python train.py --train_examples=145000 --hidden_act="relu" --stem="single" --widths=[64, 112, 192] --residual_init="none" --orthogonalizer="newton_schulz_5"
Rows from block 5 of a small image classifier, named by matrix and row number. Rows with one number belong to one channel. Each number is 500 + 40 x the weight over its row's rms, rounded and kept within 0 to 999. All counts start at 0. Numbers have three digits each. After the name is the row's rms in percent of the matrix's.
After each channel's rows are labels from the 100 images, of 14976, where the channel reaches its highest value: "top examples" is what is common among them. Only what is clearly more common there than usual is listed. The data: dead-leaves pictures: piles of overlapping shapes. In brackets: how many of the 100, against the usual share in percent.
# convs0: first 3x3 conv (model.blocks.5.convs.0.weight, 112x112x3x3, each kernel summed), inputs 0-111
# convs1: second 3x3 conv (model.blocks.5.convs.1.weight, 112x112x3x3, transposed, each kernel summed), outputs 0-111

convs0.84 127:510519497511490632426538465526542474533520521487451465552437475553526488541496470466506523528528507503472486504452479426444456531520482504509451459539501563457462473411476474554544533520478492516485496587495585505544460475555567412507511441491502522464535467497533580518486541490536515499541463477530536529616508492519478440521463480523
convs1.84 115:479504499470545541459535487559468455486450534522557515568418480460484505480514476415495529476528514447478502483447513486490496463414456501506443470482449454518472436467484451439455500435484516489514527576488460480487536486539466478467497468500469537467475533509537441544497481527488458477576536472475409478653529506461433544437518524510
top examples: large pieces (80 vs 33.4); flower (69 vs 5.2); star (30 vs 4.9)

convs0.49 129:491472438476479489481464487423469460490558480535558460526489533477546531463534547487460498513512482561455518535495422480489502489426449544481463395508473521411505535491506498547508579545478411475483530495483528416498520552487504469540461436479470459475580486466494483464458490489591491472542549484594511526438467463545506444498453487524
convs1.49 102:493525497512472487445434520462482446532492574473499459519437550506475531535552614539490463458595527466457558465513460516457521473489495516532446487519482498535503548525511477535436542492490461479470512542477495492511531495543475481515557491502456476550437590498514462537454492562476474507566607567528441499502533480566454528392490473510
top examples: large pieces (82 vs 33.4); ring (28 vs 4.9)

convs0.16 099:465486527515500489416468501500525471525481477506457507520504538446461554539505513457551474467550495460512497496531535537500508482513475483491536508518604505537585554500470473466457513534521539491532540592539515512589528501561545528439502611471465502467500521367509518454533528467467465532609496480485463497535442546448553551496538474508
convs1.16 109:500497468459463500586509521448491499502483496489488466513387496574490470509524496448503460509469553584427496445488487444487526476513480488488586462470533453520449495471487483576551459476576503526463507521470506517410505513514440456514468531505604514471477575461439476531488505459524442450521477513459457462517480508516378503455503451498
top examples: flower (63 vs 5.2); star (33 vs 4.9)

convs0.86 078:539457484452465488517516571467482472512564467404445534489573436493489451455479493447588553476476515498524536495537495485507433524414537551529521464481513505545535528485523412515521522501515548512515478460529441496487531466541457496431554481453509496379461558514479518529489484477533512524503583453496592486553504583494497480468529508490
convs1.86 098:557460467511530499475527571513522591503537450486515512532516490507511497516463504454518543505397591490473446482418566490522451521514551480503523443512517500503477468448484477504520476501488539530490502481531522513444525474498503536480478492489511451518483494538500457523408427478518362489428429423438438484504558552431462459497449468516
top examples: mixed sizes (96 vs 33.4); ring (39 vs 4.9); grey (34 vs 14.4)

convs0.53 100:446487514512445498467578514509558464442477516540505574471440563549590501498430480568557528440553476485512551451501497532542514481483483534457498513506476454460458463546493516478541500593459470508477508501520484568482536506502513495539493513513436497504512462386479551543530468489383484544437469428450485497497493501511483518510538580475
convs1.53 126:508498503497517609478536470524487453432477497494437504480495524478457507578452474523523489496543469512549450510546544570584482538444484455507522482487566519557541520548516519500513501533481481458441497523494420534567448424543517447435433502490491523460526454450382543472467464557474514539440512525494471496475475517506507392491496516473
top examples: circle (53 vs 5.3)

convs0.50 136:500510500506447568443442504552546465497458492504468485524475483461488407442507453463503474491498506551529544563463507484485439499525517530484498479503458521565482521550480492561510459610447604506529438550503490462532505512468546528441533517464537593491503538470427500512456471516557480544564514569559491519555512520406553527479494490466
convs1.50 108:466488496489482502475473502581496537442520447498436478517534507466403495532553440446495473468520518472455529495510444455433513533521538541458495468531425503465503467445467456525471435471487444543475530519450470463442550514501486435433600485477471507532541514491503472521488461510538461535517494557496385492555520556472484550425546555557
top examples: large pieces (89 vs 33.4); flower (46 vs 5.2)

convs0.83 138:449472447511617630492445501509489537521492539490484486641569461483499450563451486503494484439517466414437506569511484478547441471527525468502493520555515535452478521515509468513530508428492558459533548518496499493543556466524504480471497464468502461495505466483537467488470529520530529447503518481477528543576535528518450460469542545512
convs1.83 125:465516509499434524465470495541443433459474492524484500542460485470426492485531446462488525473517479507470482483424471452400505510483460537556501502497389478451508486433481447482496464541458494542490479576513466464478540493531453489521498485469520530470518587457545457531506467540524459494542584552519395471605556498488530501432476522510
top examples: large pieces (77 vs 33.4); flower (51 vs 5.2); star (27 vs 4.9)

convs0.7 116:483533461511457469418530512506529447506452516515463490433466486517508504559474465513493485510480449543498533447545450522507432501524530531448478448454495515507446467503514517501453421544468474473487506421529528512517442538424470514545551476532364484512437503439540534486575529475404515499474470457468553510468474453546416517534450459520
convs1.7 094:544408518462491480497584437468419499553455469470472529424445522505477528498426427525542505484467424533523502434524504498458451502460458495438527510538553521496591464574423456483523490471537523455495487504501479486506450494511477505471474482498496429461601454433484488486472450478539485552467527499541555482452501459568526470498533496508
top examples: small pieces (60 vs 33.2); ring (25 vs 4.9)

convs0.30 109:500486474479484504478562480462536449497502492478475488503388511525547455479510519513508593485542502508468466381551506468549470453498494469497491454533532487510511426556493509478559481561491522485472462477540512472557541519506614455533491522527439459549525509497577539538547467535407464517446485487434438502508482537473492468576448558472
convs1.30 118:522509458472490590526529437494489516434493543515478577432462517529510495508459534541541466492473439506501476499499543580554583489489482499455511560445565514527526455612513508506493567491503498507459524574465461501470435479534501436488447485488450471473559448394456549567485448471565472458510504485480467474549509498555507502514529475469
top examples: circle (35 vs 5.3)

convs0.60 104:546460494518490497499517490471443489477551495454487518396466491504568504473529451507482547471483574512547532408550498542561512526465513470627515457502529509526495537556519510493539554420496458519526432517552537481540579478502501491432550507449523490487509522440523451489528507507407480438418449478511479468516480576476501493454450529487
convs1.60 119:520471478568511545488458508465524588508460566439484473496488432493532512480483549527467480469484508531510474479505557529645538504513529486506485478437529526499463527584499468552477494418476558526532485475567491513421486538468529513503423494429520477439481452488456519519439496439522487486504520446478461536441460576523551480549512514425
top examples: flower (39 vs 5.2); ring (29 vs 4.9)

convs0.58 093:475542477501502507450572485474527458475442507469399543429485464506543512559512520493483471420513472483536544462476455531491494509510532485522506401462505501485448493528501507494478456544432453572535467446493474477486502514437513512591486572488367466483461497496534501549490517508417518523423388482450505514470483526538486466516467514491
convs1.58 108:532441557437453522469522480467441503511462459471481486391519516469543535520431442543506451508483433515515497467543528449517448495439513489463525564560538549502558470563399539451491498527551544450499430479529497446473468519517523463414426477513491488490522453425490484443443538456529488524542499543492519517456506456512522518499524497433
top examples: star (37 vs 4.9); flower (28 vs 5.2)

convs0.4 118:489457494505446584479537523478526495443492492493547469415485464511564471492505481502549638504518531556584435433545506537581533533460507543523560507520515495556594524555551514483461452479505545541514450493515494488480605476563512503510472525498502497467476492513496444474487492424440414489475495487459475489464502497483500489508531562496
convs1.4 127:544545450510488593495463604510490503467482513471485486451490514524497524574502505506503511463485553515416503470527573527574504555469494437491531416481517632554527516524491523506466510449450602524497522494513536516438523499465485523492482485449497511518448446456407505489425512483460494503517522473492494519476451541492447420488507427497
top examples: flower (40 vs 5.2)

convs0.1 098:495535518508523449403491513450471452506534553565488558537533543499535546486490541521542540492535507515484538487530444522558560440555435535507429484511545473484486567510532487469453549512491479480543499528450484499469525527593495504530436444519471518430480455455431533542512505499474477461544499381520499433533503427593472519482544519486
convs1.1 086:473551574505431558501513493546492370420510538506499465481449518483414491535471511532503459521540525482482466543528490491564491493484454458467479499485492439480461492468494529465486487478447481499460496438470514461471529469518455425490448439496499553477544527564421488474508511607464486528528545483455415491500477475541446417436513523535
top examples: star (36 vs 4.9); cross (31 vs 5)

convs0.42 094:564489511495536461429478451487512465543373492527449474468516519405542489463501475446489470514454535470464537465523427490445448492512518504477468481417440475491517520476486522508552488463467442521472491432511562374519451508455505487558539492460481542468416481449478483497490487467480523496493433521550553494499510514444478496521432433520
convs1.42 097:498461510451523486468485484468523551557483438353519456515506445508544492517462482440483460500441424480472547390461476515489493497498494499534462503479517512459480504514397527540471403529491530518527476534496510526485534563568450511438518464458460448504502419429555457509489538468533473505509502504579519532467493471475563504535493510455
top examples: small pieces (61 vs 33.2); flower (59 vs 5.2)

convs0.6 095:527515456478533525475489410461484452548477461486434488562496514461443477491468470429485506478516418520487524549510420509512478578529444482470491507484488490492514431477446536495539478574505484548508592473461508536468620555461474466473458521500371512512493465533482521520443470570565555507548514506540534493492546478492524494493462510541
convs1.6 083:475498593486527463480448445416517535530438486481539463527519495455452413487477482523444541520459455466482513471445439546511515412549498515540537533511467497451542499434491422440465459552487484518499507438527429510503550489508478512472558420506556490543454481473457503474510518494512387492486487507482452557517566523493568539519464523464
top examples: flower (28 vs 5.2)

convs0.47 091:474500489518439495502563462540490465473501521587477532542481540524507554495499513543549448504505483489498525481490471494487503476511473554434555468494537486500450441508479524480481487592443569433486556422532434543493462519454596456531506522571459548535537476537440527590420478465505441523490512506438446527556453454540476451504472553512
convs1.47 097:515512451490499500486553433538502407451484528482481510492543534501404477527462482578507491503523456429478467492494483517512506495465482536408507554455534420478445531438547536426503560488505422485532505485452462527522499487469466456466550440539425520513538493500361513476503453469483483544530507548475444563512517454451494538505534529498
top examples: flower (67 vs 5.2); star (28 vs 4.9)

convs0.54 084:474466569506433554489489544534540461422488518535494551568475495544467476532483455567517497416471474487544476510487480510501534520469498435527492485525510586460484494483514518440484480555475531518458514526536483498524508492449523537359444530477422465512462505490478590516456523534469447496435510397548500465444468531522538433482511485456
convs1.54 107:477477456601462597489531447525537527481450485473462551502506526488498479514443500472475561516515426441523444510460558497469467568519456455541550520483509489524557503488502555491440521530471567475497501556530498560578454470521474453512395526497479517480463550543441581515494479469484517531495470527438539491463532507413491470438521560472
top examples: circle (26 vs 5.3)

convs0.55 088:503510456528455479512388487499541479550469479463503512473564546482517550486516467526550449432447457552485573495472537419464438467459508476532409479522455477454460523489449564481507491555517529553516520552495465499535563556498558497473494363491459470467483510471543488535464452570570525499503485456489483459490449498465528502537525525515
convs1.55 094:472538504508461562540516498532530451530484495498468563486523531472443497529483507498524627514444510493470433562531509536483476466522489540497567496487488528514532448507494506507487521568486508552504554460560545507545520476505568471498542461491494483530511498464472487535491446451507408531483522511478420582519611506534384526438525436573
top examples: mixed sizes (100 vs 33.4); shaded (80 vs 50.3); ring (34 vs 4.9); palette: grey (33 vs 14.4)

convs0.44 087:497501487433574463533514512466561421540429476458484546519496533616478515469535483533490432499512487495525510528463524511460460473482538543431495494471490491501475444504477531513490495521511551438516477466459464470560536525450499542576531501517500529470538529514481499535472466363573561492470489502518445490520559523580487536525535596563
convs1.44 106:452528505418549540488518531497468503443502512507505474526486508451431489449527456521541458402457450468480440497491457531529479475495547480427580521488458466556521431447526443440500521469506507527528497476455493476527562499524455485509514471535465424489541552545426477470484513512433435516446543512434424509548501427474439518525457439538
top examples: star (40 vs 4.9); flower (38 vs 5.2)

convs0.20 073:533460435455476523542631487523550497482474447511454475497483470535497486498485508539512457448558466513570599512475522465467556468467531518468560488427481484515460475532451492460472495601452546474504526508490452542537511515457508499554520491464385524543453500557548512495499528586446494494473473505444523534460432532487440542495484510507
convs1.20 073:480468510480456540495485438495482492489467474577448524437510492516415518549447460482527487451482417457493492477527455508530457487517454525514529588489495544511478494489398468484604502518503452441494479462461528462539473493526442520482496484606453467473483459478459509459482465464560471576425440543507509542442495420455493480549539505524
top examples: ellipse (32 vs 5.2); bar (27 vs 5.1)

convs0.74 114:479495467502511411534517429456480567468490506390453468519428496501441500521528438517544484541467504519530470480457447500465466510568513529506483534438554506531450487504491437469508483517582511444543438460488493577493498484455522608546466460561542476500513546543479517499613525477460474506472530447491534492536505523556482524509475565526
convs1.74 118:512456445441504539497511478443511494493488412446557511480458515495480483477541454521460509429422472531554440529481510501494504444480542499487532486452441450500484495479502476483512500567563491505466522474492494497583501434477471556443438521569483495493516540655500528447499496472462437479459449483479502500448478489460467522514439387508
top examples: large pieces (64 vs 33.4); circle (30 vs 5.3)

convs0.78 085:577483486481530496461472496471477534547489505489531516496499492566488445493463470461467500477518489483420515464484391479462483492512541531537431531528479523516411482427440454465532482464503476498498495481497514474486447492440465484414485342499499489498513491525426457499509510448479435543534535531522472464455573573512439457552455551504
convs1.78 082:526508531546545518425514519449491471471501521497565460504519492518533478476501511523447414440501472431523490488462467529561545463530513496500545516512484465511463481491546447395506492503431543517621499430491489552492499494508417538516443563546441488458490493451551467516531504498525499480537511446407459512531456587456510551457429470497
top examples: large pieces (66 vs 33.4)

convs0.70 102:460497521564467516478565487541492427428486514557570468460482525439527568458488572485480509486515418478523460488438503520525554545554426507481480458498580510500458433506489437476509431506555485510497500559524464469558484524484462529402535556506470486530487498466548481490523508511467497454477541627558495506516453438491484446486474496513
convs1.70 110:423468500456474489508504477467450509489479405469533475458460484516519485506415564472527503492396441475494488544522543484462522548507434554551500568441472550526546458461452420523545463460573449515541423570518515514488505527530458434484486540496502470479493445426431518475483455468457492512527445516463490508476503470421489487450517480469
top examples: flower (63 vs 5.2); star (26 vs 4.9)

convs0.79 096:432557505539509423467465530521483473522487498516421513496475502547455538443475501523542566529467477459436439513576443510463456447492449489458442403499466450498483550470526497538490432557491533509513497478494477476483428469487471511559443496478463484427409537510515452499527523482496531475522433440521476530457550477553440588481452500500
convs1.79 087:444481523463562493472519478481417460532548475564454463492536518471495542519499451464462500465551457500455513552504455471494415464497523511462503516572496494435506541498466396509498454622547485492492457486446518476524485503481470534462462410545474478453600478547542495439466476536490453506494496559530554501481528479516507400455502517521
top examples: ellipse (31 vs 5.2)